A small audio captioner, trained from scratch.
Model: log mel input, encoder arch mlp_mixer, encoder norm layernorm, encoder activation quick_gelu, encoder moe top_k, encoder num experts 16, encoder patch size [64, 2], encoder layers 12, encoder width 256, decoder width 256, decoder layers 12, decoder norm layernorm, decoder activation gelu.
Data: trained on struck, bounced, scraped and rolled objects made by modal synthesis, 78125 training examples, 8.7 epochs.
Rows from block 5 of the audio encoder of a small audio captioner, named by matrix and row number. Rows with one number within an expert belong to one neuron, the router's apart. Each number is 128 + 24 x the weight over its row's rms, rounded and kept within 0 to 255. All counts start at 0. Numbers have three digits each.
Before each expert's rows are labels from the 100 clips, of 14976, where the router gives the expert most weight on average: "top examples" is what is common among them; "loudest band" is the band of the loudest frequency at the time of the peak. Only what is clearly more common there than usual is listed. The data: struck, bounced, scraped and rolled objects made by modal synthesis.
# router: router (encoder.blocks.5.mlp.router.weight, 16x256, trained with AdamW), inputs 128-255
# up: expert up (encoder.blocks.5.mlp.up, 16x128x256), inputs 128-255
# down: expert down (encoder.blocks.5.mlp.down, 16x256x128, transposed), outputs 128-255

# expert 14
top examples: material: rubber; pink noise; white noise
loudest band: 4000 to 8000 Hz
router.14:158101091113117081151133116138121128093120121139186152144140129126142167109097160098119105147116087130091099131159092137127166143064155113109120170115125099110134155152100091137153140129136122158129101154136139120113138112129119142132133127116146133136136124112138074112105117157139100139126124127124156111103135129155120127102131127074116149119114145152181116146154132110126137080089
up.0:110119121132136134164164107106147131128123154138157090124115140099146185109128154111141129085140111104115117131135100065135141127128068132149100130126130097127115109129121145117196178138097138098127140111144165127085145089116097141138113158107150178145123098153143104122119144098114115128096138145110127106150160159140145133122145134144104107134082115122119096115126141148124142156117
down.0:114120110112121167118099108174114188138117071173178104176133117178100155156154161141101127148136141152170105121096150099114105132139128122133114128110126122117143176154107113142139075134152108159135094116123119137076101160132109095111155134143170144138176111133131127129124112138133103134071086153148159159139120125143156128114132119146103142119140129121131157162108140121100118108121
up.1:101137124178126107143124132116106087148134087089153133109161114117153182135106130149145103147129099200150125114113153114109147118134108195093081150100088110132147108159137097145160138091141130133086109154143123139102110154111158121109128113133154093123114156126152139119181142111114087122136107107134094140125101159109137152141169159124093115144105128153106122148198107127087109150140
down.1:126105125159139116106103096136088141135114135133075153122124167071109116139095144121106132166099147172149116143116154106068175172178171171120198182122073105157123102151129177130124130172117127132112139095125137139145071151175119136075115103154105106139133136118103127164108146132132157132100112140134140149138134108140148129127146124146103140137098136158095131114121098086132105146164
up.2:115098118109079143137131129093113108092146131160136135166116116085135162081099135131122120112121118123131097151171084157113169119105173079118112101150161133179114139151128158078103132126112147134147101126056156143121165119106161154103131146108164138124158127122103103127120140136110121143139119108146124100134142122132144167129135086147095172106125141136118101066123125128103155104145
down.2:096122117152161110130113153139128137123081142127194103120112118149149146154085104119114106131135097123132130148104141106121133156067121146147147151115119145148128132134145095115117094090145133138098120111106169111085124080103107139141139132125103107121110124134130133106127119120169143081087158131153147137111161119142153174145145171092095123142132091132154147188128119132140134166096
up.3:108141101163167113082128177106119106102143181194133138115135174128139108114124105164125129082147156098126135122132100133122160124077130126155139139102111070128162119138121117148132122143121119146113118099128091164125088133158121109144108107105115160110092131137105111100151153132114127164129140117123095125131129127113149114117127139147103150109090131094137113156101127135157140145130
down.3:109099141145168088151137126103092094164146090139111122159123117079114112132080151142114126145100133129146144175143120154122095109123121142141147169126102134136132128136127095135114079119117138101145109160144171153124123079191161109177124141097152143159131100139110139136097063118114133120142138125097122120074149114145110164094130177141122124096104115132156147106121132110130128094089
up.4:137175152095140133131153142103127115145116161100133100132145066112095145134151090125132118121123129121149151173138100135146119119115129126121153111096111135139118119123140106147133111125122095165172051121148144132157106139104087156133106143120095136133125138149092093133155173150165133101106128170108149127132111160138154150117152112129118127135080041126113095154097153161166132131100
down.4:081136184134141111169080104154113103107153131124085127151120143138158103100128112142120157122163097117136125112125112110149132106116128118115168131135174099151139092177112135137107137110127145148106129109111123158133130145123122157109123109106151141144152125138130120132113181102115116149097136137128087153115085129171136108133107126091103139141150099134067130108146114150114150118107
up.5:137113086143128114135144169144137133087139132165153139127124128113116123149141210139106105116100147142104128115097147160110134122147106140109132130106144109166133097127132129141113092153117120140122123128100144130123132147094126121138102117167134152152122178117077118117184109095100131105127107138151110077158143103100159159116095191125074136134119173128135109128105152121091132113069
down.5:117137129132129096098075129131164128123097107112113094144099137132122140114105121165173126147168116142136090133160138080119107121118107141130127175127126142052142103112067146133133131121102099118135144152121122130078122124150128140099104157138153103137125072136144105100099142124166116126130135096126164156120142083138114141135132131107112159169125102132118184069116134136175099139159
up.6:090122133171153117113135121123125163062116089169117118111123166093146094151153114137119188152106132115109172166119095118141103123114166126164142107134134138136109117175104109097098173113102144159143167142102138138124174115135118137108131112128160100138117148127063118129091147138113136133141122097166092105165113115138140096140129154104112174108084109115093134096124094100126136133121
down.6:107121123146152166175120074109101110077147120144120144131071159155153123123146119112118174162147106140131102094144146133139136158130142158132175100108128097171127090100157149103104150161150139106112092135144163134160151125130110129146142125147123120140140120129139141077156096141113126148149116106112125126114146153120098151091100097117173111125106170081146160130134152134082123139096
up.7:129139142096132139159144098111114129120107105096134161116138106135147121156117116145118107151111125110136096115139101129099106125098137122131115103100102153195120130120085155130126167102126216132112124124185107130130150118146109100126128111136136120118071111161121104137131184146151086169094142112107171159102078139139110123132102139095129102115113148121159147137126103096127157114106
down.7:168145144174157139074114088110114119175114072146130154159160125158129115163141146116144134108175123122124100121138160125166145153103133111139116111142123106133151100135137104134140108133130155095103141135133138123111125146121111155103111119111111119106144151153159173147139102134103131161129115142116118130110102171112068137131156123152136119152163149136064070148132125141137110179144
up.8:077119109118160160129121144106141155106135143115091131150132159111097142125104091167082136177119127138153163142082153141133115079218126155136112147121116159137136129123120149135116137118136119129111159117114176094105131173117100162119131089132128117064145137113104122100151112132146097100125142137126126120114142116131119180128134169146072092111139114108108111119120134105170157153147
down.8:109169126133086133083123120094108142144132177127074151164140184134139132136148144070096133149101140128147117142106158123156138145149126095105150161142152134091114078102175113193118126114133114134150146111121120139146162116144104128100126126113124132147138144114134117122150125123098156139114119130169128082154138138127136124130158128140133122141133116136106112067144170091098113129094
up.9:100142082111142128140126118141143139108138083124158095098107121179103116159109113138135117155165116129096148090166091111132152100093091132102140172128142106143111133072150110133129134116126155182154138108145121096128065117166115142089132154119145111133133087092153096130161118131150145114157160143140149125116106133167129114128114153146116133169096105102165146107142138106156102124127
down.9:135124150121155131113143096104123144115181130128142159158169177115104122115165134137124116131122151092121176115157131154105165181123145105161144075133142118150153109089133101085101117137106130116117126135119116117130179119142071117145118104142132094091103174135115175114134131090120146169146163122176102100105118166168150083109106143138149130156134115123122083139157152107136114147129
up.10:132135096062136133174137138121126136136138125101167180116129098168145133122086155169168094124143112116147104133127107152121150121092127176138091157067185116155093129135140156091143146115174135126117130155135133137122114078160128118098126149082142105119172157122148114173083131122153108154117138143150120130108109142071120150115100112115117106114106162103085138160135138129116141061129
down.10:110080152145161131141137125163119152153142079112155083127108122113126131149164117137139066110150173116164134121152118131123093114083106126143165139103112151127141122141129132149141159159140140102106126092133121106079121115114125125143114167107146096118158124177109134104153146135160134149143114093098122138158107140121150120100127141158100139205121101147110190140137119092154147126153
up.11:180138166100139117176105150161107128066114139133142168181127130123149154131130111151146073165122114138108158110079098103112120125064147108087111152098131127134116121133112113157132152115132110162140112156148120132093097144109112149121121121071154176134112126138119101106102131132138113131161115135132136120133167128124128105116111086119080117125103126155146149100154144133125096092103
down.11:099154170159106149122168141139097091127149154129133104102122130127127119125142106149167124132146148094127104117089171105138138128149101127141099114107117142124136131144114098120113114142107116115128091079136159110191129088140108089142144116132130166126153115083108142139141105133110134118138113129107111142064127168157118202089138156131114114123096155099102115098114120128145121125106
up.12:137099138097145121117157087060151087091101136180170118126130163130113143116111110117096140109160168155127175116132085087104139140064145140157152136098136142069109132152115144113150167152117128139142145105108132153140152110130108126107156162124111146112126134122112103153135137146116172115115156098070142114142105142108167161101139140115152133131114108101131090131137093151126134122126
down.12:122145136142112164176114078138106162159108137139147138086113092146161148116134130177145125118105124155122091128189134087125139123107088090165098119101137127121154114126136119119117056112159120124111141120125160128113093122144127087109148110166134134125138112184121125124129126135147111151095147138144145139153147106141120148081122117143130139140121104152145191153113126143093143136085
up.13:117143148097112116138138110108123084093125120134124128165142123123122123121137146097128034131121130136112074118149087173128129099083146121129123109160156128154150146096113100097130109140167204134155130154125184091121115134163118131135115099116156152163159112106161113130186131115112129123140143125134153120154156127127150152121106086144074118121086115148165140083137119100164111112113
down.13:130038142122114117108116105146112114103180127101148125073107115121123174132085132129142084166143142137144126121114178093090113129112127109134141168139172135105082139140098087131154141146093094132097108125121161139116143091102113134149131114103146145108089089117143111111155107139134100109099149170133155123108132126162132153101135140106105114109149144123122108154130125143140106137101
up.14:098147148112142137133081104141106144121103149101129117124168150089137120155151168151108117106099109096162110142106162157137156123120114139142118147128105136145166139124098101111101105074135129141086141099120104095201150142079112140143120160114149149161164085117113135118104100101094114132113125118161152195110127124105123128133125089154113129127123081118109146078151094091113140106133
down.14:095154158140173126128123140180127109142115158125137150118145151060155076117164173133148138149136081146107134172139118124140114113169143122177143107146079097082095133155130162110170128139149123156141123115105167131113140123112148139163132136138130131094124115101121140117099151105116155087115119100131131140130165124101163107135140127088107116092110119107105177166115131147137138139152
up.15:116099079109128138125131145150114152145134128117137111109143122109178112135109112114128135109139135166173160141132181110088146140125144146107109110160130133122132151120150076116126111125086089117120105141139160153125130154105108108110129121118092175113141161154100125151134097122079143172175106082106112098079112120142105141133153113084098139139112124127120096125134106128108133143102
down.15:150132050111095168110132114128123113159157173151111178131073091108089107132124132085176124093098137138137140128120106140122129124119192102154126177111129147095130179141094131112145106134098192113148129121124135142175138146088116121121112113116138121094127137137087154134129156173146143131091101132081127166177133119144117154139137131143115131128134174127148137110147119136121149105109

# expert 4
top examples: small; ring; bar
loudest band: 500 to 1000 Hz
router.4:103102145164103130192109086088159111123123109145119149125120082153150115112167137097140141145101116132176058134117109094127127138130135102139119118160120112119161137134136109145113113149127112143171091109144122154120144105152130130111175155111132119123148135143116142134108142150117117126113135132122190141126102140121102140133120125135090148172126131101123134100118153067099171128088
up.0:125122101142114142121103154048137150139077124159132129141139096087126089134121143076125140128146168145104123168102101143115116072143154134169141112101126169134114104088106101146117122137123119109130133098111134157154121147155125126142144101156135124171120137096140144133149160122167078141138098124138116130097127159144138163155126111117103141097113157141106172151108121092138136133148
down.0:138122108117132083195117156120148104094089155109142139132130120140162105126112101195123122137115136129131155127143114137155139162124165141164095152124121129113126141127139107100110141112100138107138140153110146065169122146144190127093128112073112127126154086131133153130105105097138139096162136061137128093141149125144117144117115138178136068116187145072134124107109109146151138123133
up.1:131168135068115109152103155140120121141102193088144160116139136164113116141131130138172122113136120150123102142122126115138145105145137105124167112139117129121109147106132146115110118087123163121120160112149130126132133137115110106081111175121144141129118144124163153158090147122120125153151125114122113144121131157118165175124123147148124125123116146141117174138108156135140111120141
down.1:123149105104137122088174130118123162154131137137155120161139092147144110127104137118112114109111080100134109131146132131123149138151092137127108133106130072127106101138104099119137104114130102175151118137152091095151123141137125130159135110133111087106094106129120120127136128143095137111123153129113117148112104107134110136169122111174092139137145114182133141138141105201097118152127
up.2:116121173114115117148145132057170143103157117064111152157121114119116123119136096113103180113171152144155151134127133127127112120097144176122108141181102091116110104157095106097107119136116131158142148113143147117093151092096161161104150113133142123152134147129130112127121133135170116089095098129135169155143143150100125081125147142133062107128147142118189141132163101111136133152134
down.2:091130110106140146135120134124113141133150094071113131097124133085109126130107115124089171141122150149109077110125161127110147150131160144103125145104159123157168126147118148119164164088180133116094143164110125149057149105124141141100113124119095119124146132088129138135127092149107142057144163148134116090121136114122115096170140114138190114104114122085122094132106127093109118127109
up.3:129136129138100130094080094093135180104148120118106117139120126121154132134133138146157173130166151158133137118146150112174129157089150179127119142156065142104143137106124156140145129127120124140098104121128121146070153111156112088164150140189097117160147101135143170177133125145121082109112120104136079134129103091172108120159132185183103105115147148136104071129125145105109162154130
down.3:104085112129150104136095099123112105125151082163140123089108142148161101108144146164104138141127112174118142132163078148136117133162086086115144111129114119101139093151161145123171115155147157134182129140120131115112128099095099114138104139140144133113134128115081130121098122123131109154114127176127152096103136135124092134138118100117164127125111175111136149133134116108162155119122
up.4:109147122110126093139135174130131108086126172122113132121153112139114145133118147102163128161083093151099143139136123103172191144110139152115081110106105137129125161117110114131126133112123134131147112129115131137170121125132141134126128126105131145110103162187137115142140148124131136145109138110124122099092163133132135123095107111134150135102155122132171136160139074130111100128112
down.4:173117090143143168131125133102105177150100141141075115128151147065146119115126130126110154105129118113100141085081159109142184102134135109139123165093171128105120181149124139101091113101130084148131114088127161081152128102072137110091171177123140167142138125069128172113108152161157128113166175105106116116163137141139121116141140123120104118149123138150113119120111106138145133113102
up.5:112134094121153080136068082145137077151133139169093151113099122110115094123146099156138101128140185107100148102135102119124108146114117147133118126122124150121107164134157119087127133122164091143167175131074112107150143140120078091143103172149098149120104114174166155147119117127106108096154122163103130083116130146146100140125129134112107102109145140131147125141134140135149122143167
down.5:181123140066186086108131133161118077138149146159120099154145122145154136122108121107130150134069144142135074096132120126160091101188132115130105136142117130098142097147079149100108162123106119148146121163155137144105072135150132147104142132130144154146122151149174135133115105115132169081132133112112122132112131176135138112143121160077049151135129131099103106120120154106155120113094
up.6:132104135127132126094175152106122144127078108170079151115117114122144134129119109104141088144094107146135148133120140144114107146146130156086143083152111138090130137100146136108117134190110154119094127127106186136149099156188120091115127147194111158114128173124149150165128173110112124153088102162164136150157088110135110153159129102099153127123160101117116112182113141137123154081154
down.6:160140122134091124134142136077117109120114104111116120131149114137084141139081102114159112154162146123122088131083124062149114133121113138112091095089164115129098127111158130114154182094132149110135101103184117152072160113115113114158131124157133146112124081154159115105117150131092101143141131110095117130107152122139081172096146062167107097113167140163148134134154129162124121121147
up.7:132121184149115102145154148091121132096067123100104123104146136139125110118101137115100113057108125135126136130149132131094112108149109109152129148153173122136092110168120123125120134124119119122103109089105170124135123122180127117143184129130098134114167136095126162146153152169125138137171135162118121160085166098128164152164112107138086151100108130111113121110143139150118129148158
down.7:142132111130107169117136111117137080132123144123088122111077114121102104117155114139125151165118116112145109142165117131210158131127094103166099128122139148133120101128098124118144114123135127102137174129143129107167174138092167133143107143136145176100071131096134112152108102136117147101107071099079112116135122139148120119095073120130130107143110129119150092146134145137156150124088
up.8:132120147140126145110131091155156091132141119148113136146168170139123124121154135152149110109125135153168141120120133135148143118111121158128145200104121126104111126136160137127097123108139132153119089138117123057139154104143146096087166109127163140112129144110162130145085112158077165126098157098108102099100099111137145078141154087133107106127169091167154119150083109114094157126124
down.8:134131140144135129127136130144120114159109153123090125150151148144111153125112107127131127143098150128149172108184122092088125127100137110114129101157108148157157125091156129104133070132114157141163116142118110088138136169102098099141140101141079097088140099136117103125146143102059127108086142089160110162102125138143166188127147110142136126115155122126123131109121102142091139121110
up.9:114091138156160123069119165166107155139124142143132131154094147157146125110157111121147149129114117125094139131118097089180096100186127128132162138132106106118136101115128081100123070147143140121137104116162133144138099113109119100209130052171106112139125166135109107147129168151135116140094145146144145107144143156138128132125161114121127152148128141124156134092089105168108106162159
down.9:128103188123087147156096119133110076103085119141150173156119162127155101159133145192133132130130143091101113161104136140113136114130122130146178104161114156155147107142123139138133118155122130144198149088124135108144146096110120155114119157120132109116102125123118135147125149131196080128121106131124101124138147118118097109120132117141102129107110148136106146129156091162130082132108
up.10:125166127125070169155087110104182151119146107100110151175135129081125167160152172122153090108127121115138121155138114102106132125128112153165147128123131136118110142128150127101133145146087120129144118163144125163151112138134117127108100149106094161155136159149114112119145115132129152140098111123109098167135136165159117143122169123107089137130114146117132114149135131142120100148078
down.10:140108077109140134132185156085138131109098084098124122134125138089161106141112149122095114157117100124118149147204150109138118083086140079084111117181148093169146183124116119135136149115107147104132153138120069141134123168136111134100127158123142122138152106112150094148118137125126137136099116148099127131128107107130136125150123149139123116122156126127130136119151130106102155141137
up.11:098116140112098165112165121160149136122154171132134107120093144168098135106164103110146154091150119135078156102107112140105135152124150118114116100109155082155117156088101158147145149143107128152122133126127115130077118124098163136138137100098090149130116158101166071139111107080123084166138122104096133100092124120150167109108121137112127133154093084170133115137123142156100113128124
down.11:118137131123134117178150114161123153133165129103145087164146158055115116163123130062103139108103141145168126165099117137146149116069109104147133130113086135154129128160118126156075106127158099160140119131124163145105167114198092105119137137123112105141110146128104123130115100137119102103099150117150139172099145126103143133131118140142159122097141163122173153111164070123113143132152
up.12:120129150122094174102152135167110122087091157106083096160149101151135118132130113125179142130100131100132132121120148159136129138142149151130081117082091108133124128191150132203131135117085106118144139098133138164136103099068125124124140170128117115145126149140155062098152114106126128152166128117111099085103134132149099101126097144117148106115111133133125139116124136111129153119169
down.12:178125102152098109125101150083137137176148150123126116171135139127098100117115118145086151124171085151127123121132111137118174150127111133138119122102124128102154125129155112126122148120126166111091101128157105145133113160107097140146090143102092128146119141106111145115130125138137142129111124140127105127160127184180101149110145118150083104147138112118137135110121149103141126144125
up.13:142101201117126177170143132116112108093166140093114131136151153124119125142106151093146176119106080119125105133116131079146168104113114133106103117141126149120131093101102122127136151160091171143138140129161127112134129164142111135099097098145142101127149101126147101119162098130145112161180141092157124096138097130123118118173134134132147127142124147165118091110139127114119116119095
down.13:143101065149153116119093133123147137152116141184145160115159107107112094103135134143111093122180127156113129122114110168133129101098177142129152169101120140109065144121120161111107156123157102073103124109116137103103140096117102117133074117198129159088134081165128100143151107128118130114170134080125103088136139155146164137134121145145130110094153165137115124128136155129108101168148
up.14:105113164109160110139150148146153114105101125142084139129146134162107143138141156107138114102160131168126139162123117100150133103156113133133087123186143116114096089130151127120172146165147153114120184142130137110178102183110162124107178111135154112191134110130143099100082115131100145135154124110132147163130103153127118128095056141091104127126125101133159115137137141135102109133115
down.14:120066129094171136160093143159178120139149078120105112160132136132131142120164079116147104141115129147081105082139133136114127120142105122156125076153153084150175143166111130106094130112158159141116121099114115121132119114119144139138122118129133121161123193117155173078091114147128144156137127097108163146126137115144139123150159139132119093157071114166146089098103123155094095135113
up.15:170089094137158137099132120110107142116154129077152157112118161115134145118119156137178128125145116125133089109117114124167149114089133099139072168051142132101137135137120144135138152131178104079105117174153116133122081170121133140112149129139145135111096177101118102103142087134108133134127098111134134125085116110143140122117115106115129128151120153146083109103136136130145151197127
down.15:154159177129137133135152135119100173156166133137153133094143105095148142117102113110132106098176148110126130148151121109160108133098123138156142117128112123123092074131088151139159124148105141094120135143146157151125111109120135136105117130071156159139138143125139099153087105133149142143090127169150138114123117109136163128129104078116123080114103158125085112084126123122137145127102

# expert 7
top examples: hard striker; reverberation; text has "room"; text has "reverberant"
loudest band: 1000 to 2000 Hz
router.7:133190135084162112142151138159113137121115153092121156132119115101119115119114164143111135145089103099160151137130155129130112134136093124129136117074108119143123124122092137129129100165120122141103130161100099172119113133112133136114084132097149140135143124145095114155130150108168143125122155150161082137105140095086081096110142126112166121085098107122147127130133125157126152150132
up.0:105124135176100144132112084148137149098118093161178126113121099114133150106124153102106161156131109160171115095135144093113133108116104126120149099136139157146096111135124122146090154136174135117166088144148102098138117102098080111125145126129122095121140154110124121125109107122106144119130130124134178136114101137172111129107131122063129180152090109097100132144132112124118126144114
down.0:147104132119137120192147155113144140092104149124107103119116146117131145184128142074131146099115168116140115102116109070122115148164113135136109138053115132169139132138098098106138153131131130153145115116144158093117147136130177103131095123146140118116155093130105143130117115156084128138103093084111149134154134129138112141144167125118126173097140136157111192102113144139123140104099
up.1:158116105115114116097146144090114169152128142116164126140162159174098093111159121159095127105139149123139104146098132128158167124083153159190149151100112115129091122114118095142124118088110126100135139085131163117133129129097117184080128161124117106151126120114118105138162121157139089114164114115112119155127130131199146119117100131075117136154131135164150125118123093101175139152132
down.1:153099108152140048122120104139127153099118100159138138101115122104122132127116067130145136123176153141135172127151103159090100116140119131075168160107116096127099125141104071122127092153162146167112129124142079112125176128136135144134116110150145087153114114126126129117149113103175156139174105120149156106125140085104167111140119106160123124151109046142120136180109137108129105131133
up.2:147163192118138112108133170095121121124138174112167130138134112106106115146095137135174130131112069119115153156112140114119154141133127176133136168138144112128121110090063075173125100141085124103104113129098104112112131099113129143141144084127112142122132173093144133141139126125149068179149148110131123169089142133143112072148106097156148124142142134109146105138117130090129092123123
down.2:105134115093150129154098160160110140179122147108100119093121166150153139109158143096115153114142124098125147149120087087141140106115112092159109104120165108144097159126169147179126104133118099147134123137185133112209133169116120171130127125149126115155127137122147167147165104139085150112107140112108115134111155153127130169161101118132088112081102156105119151145110115172128121092154
up.3:125128112097100121123131158150157123117128117138118109128125144141176094089148142133141160109136117127216099158102133105102128127138143185160103155171138126125138132175095173127134139128151137109165137128130157131125097132078121172101141091115134124125123127114174112114132098133135137119151154146131086140133137114148116133133099112104113130136134128137104122127124113114144144113150
down.3:121117138096135162132115127164132163120111118097118123089078120095102141126173133094117112158121104135126118145124108096161126145134105158098139154110135108126151114126178156160106128131124140165099160122146138133159101088166148121111084154095098113098152124112154109103140127161163118120117127154125135128169202132131153140154113133103130149149133098127181118154148084114102059125159
up.4:119142133111091124133168113159118147097174128116112100125110168166118130133117117149140145133110146120157105095127137147125079102126131168125074134109118141136154106111151105144092107120159166162199136126151116127120114109097147146129109103123150120097137117099093106129123187147174090109143119132139161144092128132134192105121127079094164111145127098099126126115166162138123143135121
down.4:149149122115070091070108152111124137066111160122144121131120140151134090099094135156121069147099126143113143158145185114150118111135124127087127143102182136147173120115121157091129173110148146124124098103119057168146137118119175121071127124140137145121136110135126077130121128148166183131148126113159112124116153092149138142152172159147134156106163162116141129145150113130150125113114
up.5:141140134092112151125145156154171133127130181111116125172155128104135127149103048153160114113118120122182124141113162116129118122117120161101154164109150084156124135160127085124100146107120148109121115119156124157130146111119155124134133115152118092128127116159108133140121142159116111112110165129134087134155126097132116102088137178116123148127114156120092108097110102155118144186130
down.5:163126103157118104118107096094151126120126149162166131098115150150158126113146159141100119097131159095127145127133139124106148115103132154132117107122134169093149144109160195138091199131125114146134123170150143107150122147104133166076143129108153134120127091097097080119167129147128120147158144113117140115112153088113131116136132144130157133098157097134142111160117111114080162128139
up.6:110154137125154134129084129137169164140141151161123104155144118145139123137131140095136166135159149128137100121138094097172091106114145111115130119156149107162137131186155131130104134144147098153142149121123087116163132120109143127102131143152155116169135058117115179143122109124112154136140147075131121158091153102129124134153098171059126082108104114119164164133116096109114128096142
down.6:141114154116139164119149168129154129114076158118130161142143113111091128133151109134113162134091113086123116098093135127198133101142137135125128107121128189134112109091105124108136100130135120140131103159129162106088113105089146121100190134107131137133163107136152104080096098161124187120112125128111134152101139094109148142108143133103139108158145146105116129154123131127127146116094
up.7:073140121110118103134110119134155139104087084136138113106114116114108152089120105133144123122130085147129148162142136135138141128131163164162139157139113152116154111149120123162171150186133117130127060123143139089146136159109171132150120162120128123122124145099100148182206141128152122142127109144140136109098110116124088141108119146145134081123118113159136108114141087139182111143140
down.7:123114098135143107144122126120108114108120107136114117157079142152125150143104060166119093135173154106145127129103115134090082082152112129128113123134097126109144100067144128129126146092118136127122188141145103150145143151162117089135127144113125132127120138136125081103134111161104100092094134145113120148158115181105126150108178128143137117133104170098129150179155174162091153126152
up.8:142095135121077112116066194150106147183113100131140090140126163080116150140154144099138167149197111136107145132113098085090128150096150161144145136093156147105136128114122128090139106132110123120098121101085160132083119157119120124166146152148134078128131143155129109126157129137121115103150093174127149152153114113126100134145122122108158140130130087140149129125106109095161106095129
down.8:100132100118099131125125136127133108133121100129115125138126103168098136086104082138142113068125155055128130127104123113140101158126151124145126146130128149085126146159136146122101098116080147129127132113146135172107101116158137151124103136145143163149100116176084158117148097163128099121092142125101158126154098144113166125158140143168099109105120149150143156108122174136107114162128
up.9:123151095094130119135126111104142150151140159132123147145105125155123126122122093096153080131160153085144147114085122152114141130138132105134093150129115112169123158145153101095134127132105096109121146116119125132133137093138108135151137163146139158134099133141137116152128097104116183129117120100117173135129123136118132110147181156088153082103123140114153117087137129155086147144113
down.9:124156105089105158152157099132131096139147107077131112127141102139103139111122119100105152121120137149134112167143124131177090102149080158127148122127130101094165110100121140149135100091164124129119166129162140126118115152120159117120143110149113109115121118093124133110095180095139097142074097105123126156114087138139157140084134070163174189143121142102087142098109115113149112113176
up.10:108124108080128141116138140084132129139099092162124130101093129124145116085162164122117122133146159149118087131116126109111150121100167099188143157124118115128165096116104144103126121103134100106124115121115100124113140178145125170159096162177180111138123129095110094079145126129159103122160118106106121147142128155111105130125154126135086144162082176122149145148168080158186163126109
down.10:135122137100130144116113101119172117125106121121152100122130162141095112157166129083123162110136124096130145155157115168108146139132106133172160150145129165106112125133153135145145102141131169123065151108171137134154153148148133147080107121088113148077113111148081147151115110146116114155184102104146150139130115134124118133131146145142124148139103106112091079144127137141142095123147
up.11:178105170122137110114130132103133138159105099102165121134100161118135156121106106117096110157150107136093086134128157184163143179118075094137105120172137148120097151114130127113169156129126125136084143117126140130138108161110133155152106132115139138117119124107136121124143133111091088112118147133120119115138112151138115146107129154103163105140160137111126150101134139177159140135104
down.11:095149120146126151103086136121135129106161147081134161132115120100122134120148179141104149112130108145160127090152116136141138171166125108111127059114111191123086119166093116145131097103113148137081116138117075129129188097142179119122151145151075131130125119147114132122111118160150165169115127127099107134174150143108122150125137082163147163121125122116127153164177120124118157135116
up.12:110099113116139095143124129161134139110111135137139130120138115141111113127107085155126157114126141145126100087120106121181133103139080091157149155155126117107120118164092120124123137092081133136128137064064126185134162120112152102115142175179132133149126122111156146155124146102084175103184101105155116098160121078114094108128119081115144132180158112129144106140112170118114155117162
down.12:130138120134115123093096090094146098082164122105090168103113114126145138115111134085167117126134165120114117165114157139147099152138146146132102143133159090128136134134138098153121136141108123107171096115148105103108084064115130132174154117129111176121107144175103169120137128126155123112150153160127092128168109153125125157136116125147082090110124091140154155100169128098155100130111
up.13:092115175124123122147192129097122143145108133108174085155155140108133131112094109096156113126124099150093102148144111106107088111136155152152138155189162139153109123139157107137141162119097137141125128147104166188088138122119081148117122127136174135156125125092153125110116100111138146165098147090104162126130146119105129127111129094104126127098155106118108145092151133117119126095172
down.13:164117158147092084102135157159131110111128103137151135147140143132123144111144151125104087137149111105139155115096113134167138164133137108134114116113128124136141125109114150150116083128111131139106151127139131098123107101139131103187132105134110135111122104132167113136126125135090150107098109123167099135092125118136175116144144185128148112145140136119138090175080123156104114115124
up.14:139149141142125098183073111127137127146144126136100126130153141108110114147083148107124121114139130124101122093146130134122109131084119102147098159130083141139160146104096131155061177115112095117159150168112105110115151164118140135114117094119117116129125127149111131139087166130136146113184101149109116078119099133113113157118128120148096144138125130115076136135149150116133146146094
down.14:105142157157118112084085115100108115096101099126097165091117147094108127175114125129134112097123157127184125157138148124146116136208108142170123122119115149149165108114104089113153148131125076119125120144148117108111142143135120122099117117102137110130134098123121169135107116144165094146169120155103159124117131142157113137129090149138107143124113084152159129157171133132114073151105
up.15:157139126152107157122128144105131151082163088108126139121105138117169138151131137124119129123127092122122117144131136145156084132154135134114100119117145152116121146097092169127130115117129149110148103114162168137158113094120133130156149101132096146098157155141096146134172135135150138119207157173130142145116107157150128109150138113089126096118166119099158134142181136163137110145149
down.15:179135123060113130121151127121124153115109114151126080122111106120115107119116143130118144158136124132124133144129119133131085120158137105140153162134106112113110128088102158116116149107094161131098124141128139124140138147113136111123109145137133141149094073207111137115105161142160163163061121124162090130116166142092105115146154106117120108088091139109133089150120132135179191132148